A small image embedding model, trained from scratch: 2.46M parameters, batches of 384.
Rows from block 9, named by matrix and row number. Rows with one number belong to one neuron. Each number is 128 + 24 x the weight over its row's rms, rounded and kept within 0 to 255. All counts start at 0. Numbers have three digits each. After the name is the row's rms in percent of the matrix's.
# fc1: MLP up (model.blocks.9.mlp.fc1.weight, 384x192), inputs 48-95
# fc2: MLP down (model.blocks.9.mlp.fc2.weight, 192x384, transposed), outputs 48-95
fc1.292 091:136169163167109189129157125173101125085134111138124087127108149118140149125082107132091134091145107086118098152127157142136154136094176113084114
fc2.292 100:065143131167158160084142123141130146080119153139161149150063133130037094153107113120086161140160124135121141132147151137097101095106132139105135
fc1.293 096:169149117158083164098102125124082161116127079113097108135104111105116125128094093102103130089158135147109152113109122155126095129106127168170126
fc2.293 098:071153135127168112092164118137144150108142147123154148125142123118068097149161113111131190106135084115127121154158169165089152144170127138133161
fc1.294 130:146117079125136117125118138153168107132140127146049198112110129132157103107125175139142149089147096103130153128154172150100178134134142138142161
fc2.294 111:123131147115167131120122100126101114152127121154150085117098111176108110161182107125117101132141112118112141143166103104117138127097099114088111
fc1.295 103:120124108135150123135129127130117104146134167153078138115150133127133114124153107109161110106137103118132131129180121096133117171136078091153164
fc2.295 100:113154115097157124116117108154103140099152112144131128146136131090092145118164104079141193121118067132150130081152166133158142154132114133133111
fc1.296 099:093092098143093153097129090111094155115136100114090125106126157169144089116133136148126122124119115103100162095116120113143101118124126143121130
fc2.296 085:148099108131126129127124082139099079138125118160118072109122109128150127117122110146121127107117087099134127135120094084125138161115122126137142
fc1.297 076:122100160197123191081161111158125138138113140138120122116154116113131140120146125151110122110158107114133084145100153119157126127142162125102118
fc2.297 080:125147116124129130138157136079111128172122172120157092139142092166140119084146098162154079158124142135129143168145123105135092138123104136154124
fc1.298 097:167156119142140154085128143130145132119118125124115139169104130110154154127099140117114126137151137151143110145126127137149108145154128110128117
fc2.298 116:155120137114109126201117138127102127163159125139111082062146146158170091116107110149134072109104125106119117139117087115124148136111127131120128
fc1.299 087:133111090175132140136162137103143154080117156130115098122108140165158112122101152146190107156175136103139140114124123141136117139112095147149150
fc2.299 096:083138139174112139122126130121167125095093149137134152134082131169076087156120111128120082139143135104095135172163112122098137089124123106117152
fc1.300 083:153168144167113162135090094122090139119122131102161119091167176074138141138144106112133106144122109154103114113113135130148103104114096102101099
fc2.300 077:142112124146156125132170145126082153128168176122151120133081129161103102144138120158138102138117133136139136131131154122136086161079092137139141
fc1.301 106:097115114149136170087135115132163151126141159139132108143121109149091115105136144145132129110173095126152122079158153096113131129142104146130163
fc2.301 116:137103136135115137137149182097137138153165145107162137153162150118112157131143136163129156173102155147182117119100159117143091122165144164167131
fc1.302 092:146087112233122118127108088161106120104086095105098143159103112107090151158112154116099156140119147135138135118132124144129154096114160115089088
fc2.302 111:074105121141125105139131120142140130167130130136125166145178142178100087105201142132117151120109113107126131104111185148128150102165130131095122
fc1.303 119:085135095125130108115120111111120116134127147143164097066163154114117119187137116142117125101170130118116077148171126169105126151112158129155146
fc2.303 109:159134129089140096147114164135138098154162097107126129089127181160175114149127136128113100094126139136129105127144163157127143134106165132130146
fc1.304 104:110117133170120131148153162113153146081101153162148165090126095112103141130110131116157125151129151138090111115114132098168134147113102141161131
fc2.304 112:122150156095143118130104108131140126114097160119144116120109091083096143151154094112167120104139118139136112145146102116114147129152119108116136
fc1.305 086:114120089215147098108143118103129124098107148114157172154116137169090140157114179152171139161137134167160101119160131154080151122131087130145131
fc2.305 089:101158132136179103140142147157163130144113127102109195159197149164098063147193135104157120140119142149116148120134201171144133123162103099112126
fc1.306 085:104129151125121138137140122148134105152130116146117104113222171127185123134222115125136090137110115120138152122130126146180118135204127089143108
fc2.306 110:083160106162151123143112131132119133013124122162171165126087108150029099138161111103091160129122143123090146109188156123151130131127091126117113
fc1.307 111:093163127143152116104116087119094128102115129167130118157157160127123138186163082103155144117122112099139145136129148148121122138139081089123128
fc2.307 115:145115120111132100149136104143121108118141124143119127201160162112172163128159119123183147127106125112158127158131153122131148141163107112109121
fc1.308 104:098151142123150120113130130153091118118145101114164158072156120130084132202142143127121151105170137157109063134165180169138146156122146137123122
fc2.308 091:157115147063152140142122135134143121139152134126120077070129176103180131128115128117143116102147115097190109118137117124130154125114132117121132
fc1.309 102:135172104140113141105086101092127132119127074111143112114144126099125118119133138067134096169152113182112131102147122153159140117112121143146082
fc2.309 093:128139132129144132119125155084192144123114143116105176084144137134127104100137145102116130070190123143148135105135139121092142108146116143130205
fc1.310 087:171145115147131142084127142125148127121117121114110135170103129118159145120101145115118127142137135147140123167109115137147109131157128127121110
fc2.310 110:153116137121106125192118130115094136162148124138114088051137145165168084113108112155130070112107122109122125138118090121106145142113116136115132
fc1.311 092:101095142147162162108148153124135122120112151159171142157117133156097127152135142137121121116137122132141099117124135093132159150148122119111123
fc2.311 094:122138130129135080138110127111120164130103166154133072174111100148129104107123079113150063131149160117079115152130093105099133119081124148122149
fc1.312 102:132124119145103125149124151102149129138090177129153140105126113107103153114109101119127093148114163136145099115127108107131093149142121091158110
fc2.312 092:118124158141097139109093063109140117140117114104163060132122115104128169118123125108121103124147138134124144123132096108086154073104162127120132
fc1.313 101:146114111150131144095175148109097129108106117112116153157114111125126132175105157146144138148154137140129077178146124151129128149137137129152125
fc2.313 106:156133104137135079205154177140146115142134157135103155128120156183148092122087146163165118140096126116135126118128157153131167153141133107120125
fc1.314 092:124124106142138113070097091122100121121115173143118132157135116118127128160149116164153128109149094115149090117156144105118128163125095098109122
fc2.314 102:141141100138118110131125147120093142119161124117143074191134112131150129087150116141168108151120145127108100116143152095156123147109101141126128
fc1.315 097:166124122132105156113133113104099130139110150104109107122163152087128155166151138154149124157140150144142100169100125154081095137140155117137145
fc2.315 088:112128135087158138153133135134154144119126135104160174093107121174047146163151148128087132133107148137119152126116131149147121105152142140100145
fc1.316 098:146144155156152150134165133148116093113128114150105208101127133141121125170126147139154130122119112147120113177144168156114160139109146093115091
fc2.316 080:169121156139164148127180123120106102133155151136163064122114143144147141136105136138167118131121104117161139191129093124135126155080111129159133
fc1.317 087:101116123172140158102127091123142141145139154137110125115146110101118115093146144107132108088151090125137143102169137127123110160156112129168169
fc2.317 077:116096146123170112152162114125100164140139149114139149124152148104148079146132126114114097119112115120145139134082130129104077129113087132097152
fc1.318 103:102117120159159099121089081126117129092096136149153160155123135129104123175137126114178148130129105112143150093096134141093132092124093125124136
fc2.318 103:110095113146126101177133127140103095140123116161153158167174151178144138158169128168171132137088154109139143130141167096154154155117103121129122
fc1.319 086:131137145139136126111105114124156130134124112115155145164118108155105153107124158106115137144148125163135100098128121112119122093155123123097118
fc2.319 109:156102125111088154131154131112135149124154146112107115100147134086156136095112152170147127140136111114154113153084099140109109102165146170153131
fc1.320 115:097112155138107121134153117158112113109140131153147153094150131173146153147138130163152125126109096113107115096121176102160149104128101124094129
fc2.320 102:151126126090106133150126158113143144102116186125117150079115144091128125127073094127138111136103145117135122146099085102134114147137111113122150
fc1.321 101:095091119139103160110116097135101153107134104134083118102126145161148096117128119133121123134115118112120171093107122110177092122133111148121132
fc2.321 090:136083106130114112128116091139102081134141122155119072113110110115157140110107126144129128108115100109148124130115087077131143158111113117142141
fc1.322 089:144104132147130124100109140124118143119097144160130145174126106156137149135142123152122129101154112103148094132133142095091155125148115105099128
fc2.322 088:144128094113140115128136128093106147104134127120137061147110101141131125110144164128131099160142148162076116149133082114135144116091135181150128
fc1.323 114:110102146131140145085102101138121098135131118144111091121167167069165122169150110093112096119162153145157097120151104102152124112147135106110114
fc2.323 098:097120112073142096128107138112147114095133158118167189108138116127060107152162118122127175137122143124169125115131127136088133108189093109094113
fc1.324 099:087087136139122126155130153157124148116123152174153154073134137144125111197123106153137119129122153110086122118116139114149102145095130146139124
fc2.324 104:185124131101137095146107140132126115125126149142123112098117132080160148132087093140175127113091118134134106165118083116156128144127121119140113
fc1.325 108:133092078131108110112108118134173122132144105156046156103112129145167093081138166148123144085162089101124156121135140116107164138136145155143159
fc2.325 090:138126130131132123122107109131113088172111090129127097103102093168110114151185118139118108140124130115115134119165108114121152120109135104089128
fc1.326 086:115140115145165134099127076114119125083079156169132164161108119111114109146111120086160129126149097123128135142116143121124126112085081107112138
fc2.326 103:132117143138120119187121164149139115144173097135133115166148155171149111143121113165129106115105146119153139102124157112158131139108120136135143
fc1.327 095:126131124140116153092131136099107153123110140137092082077156118107129134146133115146128124120140150105090135187105117123104107155155129132152164
fc2.327 090:111140132141109156134165155101117153106133139093153139128090141135065185149116129143102119175125142138135138149119129162126091131134172160140138
fc1.328 088:167129163141120186133127134145125116113078109125052128156116128098155144116115112075107107136125129142123152129079108111140149102139134096107110
fc2.328 087:139126113118122107156111118088126137163157126146149093060135101174156083102109151156155095139131106153113123150131124118112123127086115147130093
fc1.329 119:145142094138073141112128106115113178135126093115123133132109083142114121101120120121155131103148082141093169079111162158110112144108138164171142
fc2.329 107:113132117093149105112131139155133130101125133138113181108106130110099104151078139105115178093136136118107128160079145162108145123105115134116145
fc1.330 101:160181118158085152113119120107101168103136093108131118139109117123101137118100100113123142118170137159101147122117141170107105135108147166169141
fc2.330 103:077159121114152114099130084151127120107114149145139157129129101100070121146156114105115188104142096124126122138137161144084162133160108119120160
fc1.331 086:128126097121097155114144137139164170148094152132062126106180093125153126121200130135125112100169132099127126146115134137112147133169118116139164
fc2.331 086:106129115110162164131131133125125150087106141109152164124042088168014098127202143128106118159131128136105117121149126104133137130127112137106105
fc1.332 091:128149124165113161124117083074087151105095148118137106110160150097134139151141091103125105154123112131105109118114133142145105103101079103125123
fc2.332 096:125122153107149158136158163113108169134157179079151103131082097130090117128131115144133118184119158147142130129133123112122078131113110135134118
fc1.333 090:132157129159089141133129115112070100131134099125131152138157179107122165136146127136092145137094107147148138131128169129136108138138147139144106
fc2.333 085:138160140142115099154093114079092127141137122116176072157104111130103176132156110134153120168139140150153128083150114082099134117116121132130114
fc1.334 111:132176134126135123128150133152097116116154088106145185080140111156116129184129155142127148123150120145092098117172215179128167138103149136137136
fc2.334 105:185108131091136137120149100126118141149162127119120025086136137090167152102097132144168144128121104107171105165118086111106136148110119143143127
fc1.335 084:114142131179164153138150136159153089082143165126126111121113166149153148170092163166115119139113145109149065158156135151135087149110141094093122
fc2.335 099:073137137144161132086130088111138139085121156122176136124125111113049116153161133137133166140161109125155122149127131152085120110152126126109124
fc1.336 105:125122123137133157094076097111139142144107111101125085126132152098134095145131127070105083135160157166121149100129092161135089108116146144169100
fc2.336 090:121128102110142104104140139107155149094141149141149179103098115124115119120110144120128161081150091126147145121086131129092140123124093149133183
fc1.337 089:119125113131132168097148163139119102125112118153150184158129148152140117162131108129117102116121119136141134123168160127159160166140114102155094
fc2.337 095:132129141116125124113124140116131130145124121146123021169131132125150110115129091123137073130151151118102145170124058094125127139109140166156152
fc1.338 111:094155089134124112135110109120165135132130129151167116090130099174096117107138123113149117133125099143071155112142126130125156125111083119148082
fc2.338 113:154118099069136090167135159126167135146138147137110139060143165144165103113112154159160126095112112086155121107113139138120176133149123119109149
fc1.339 107:099147104147157097108098090118093123104103113139139133151129139160106123170151117105172146127124104131122166117102134148113131119133083129143119
fc2.339 114:128083122148117098164139131185125100124141118120123173159155141149156160152162155143160137116101130114141133117123174129145159128154139141118142
fc1.340 099:103124100141115155093132115114150112125111156160100154135123107133100102107147139127138142108150100119139129106167142087137116143127068125138164
fc2.340 093:155136103120113137135137151089113146148161133098148111147150136102148132105146108117146129152131140140165132096113128123152103129146095175170142
fc1.341 095:124175070137076174120139124098098136129129102106117143150137124131133134137134125143122119165116127147128158114156150167146092159137141132172112
fc2.341 100:147140132128127131155102133144118124132155099112113090165136149095158116133123105111125082136141158112104157143143089132144102113110127129137152
fc1.342 107:107115082131105120106097126143156133130134129157096124091125120135143110143138135158118146085162125098103112169143126155105143159136172150142143
fc2.342 095:127150126100138140123117139126124097183139108137131090088112148173140111148161129130109081109139134119095116140179141150129136159098168134148150
fc1.343 110:114149141129157142118144093154084110122145103114113160072156111119095133151148148102100150122158121148116080124165159140162124160128125136107127
fc2.343 108:131108141072147145143138156128166147133143137120117101084139156104159125116128140114141165130137109114217121081104154112123142132153124135128112
fc1.344 115:115078086136107108086131086120138129128142098134054150089135141156158089119142166141122142089139088090111166117137163132093145115126152156132165
fc2.344 119:147122112119106121126090094135105090147128078153134059107108099162143129132134118150123107136134124105123132132140083104123156133100134134113121
fc1.345 111:149169105154076169097110106106107173124125095091116096137109121124111128116105099114118125125168129142099143098124144172103089127110148159166133
fc2.345 112:083145106124154105102121090132124128090113127149136149119112108108080112148119117103101190100142111120118130140125147144077162123121107127123165
fc1.346 130:116140134132161151104143090154068131115156119145082131125142122097111138145152110123140151112131099111139123143162156115175096178135090127113159
fc2.346 121:125111136066135161153141154150131125154148137154118103106160131088156133113153109104152160123100107116173129102131147083177132163159111114152127
fc1.347 104:133139100128130119123112117135127082145139117160050143120178170113172120116195112125090122094134098103139160137177149106134134177151106104156160
fc2.347 102:083147100105150134115130101120119131120104131150137118135116083131041127111198115104140149128151086111135158071188162102122143139127116125129137
fc1.348 079:118133096181121146116120144126136105097126163171102103133108161141107137133080119158110114143110126108131090143150126106159080185105117102127133
fc2.348 087:070140130144133112102129096097132132106128124112151115133166129111054124122166132125124177144127118133160123136120137141111136115131142133115130
fc1.349 083:101126098141107122158130151155150101128125117137134175114190161154157113136161105132150072148100115124121157085157141139161140138155118115143093
fc2.349 080:080128117125123095155106136097120147062112149172176159137101100143070124142136103138087147147163177126100111080111114107112128109123102151120146
fc1.350 110:137116129143149117125105097142144096122138097132130093124142146081158122156143156081138109150142135162144103111173113130181144122127132114115079
fc2.350 089:116144099069151103145112150100179130140117163130137196093144124152095090130174150109147151110148126118164135098149130123084144105164098116111146
fc1.351 100:109131114187145130108150108098104110104096157146104158128170151152148130171156160137174100146138114149146109140148122131127111132165099093114123
fc2.351 081:101106110157121123109069095143129115098130110120139109163137116146092100125138105108141126098116135126138183075103150123134106124111118116113139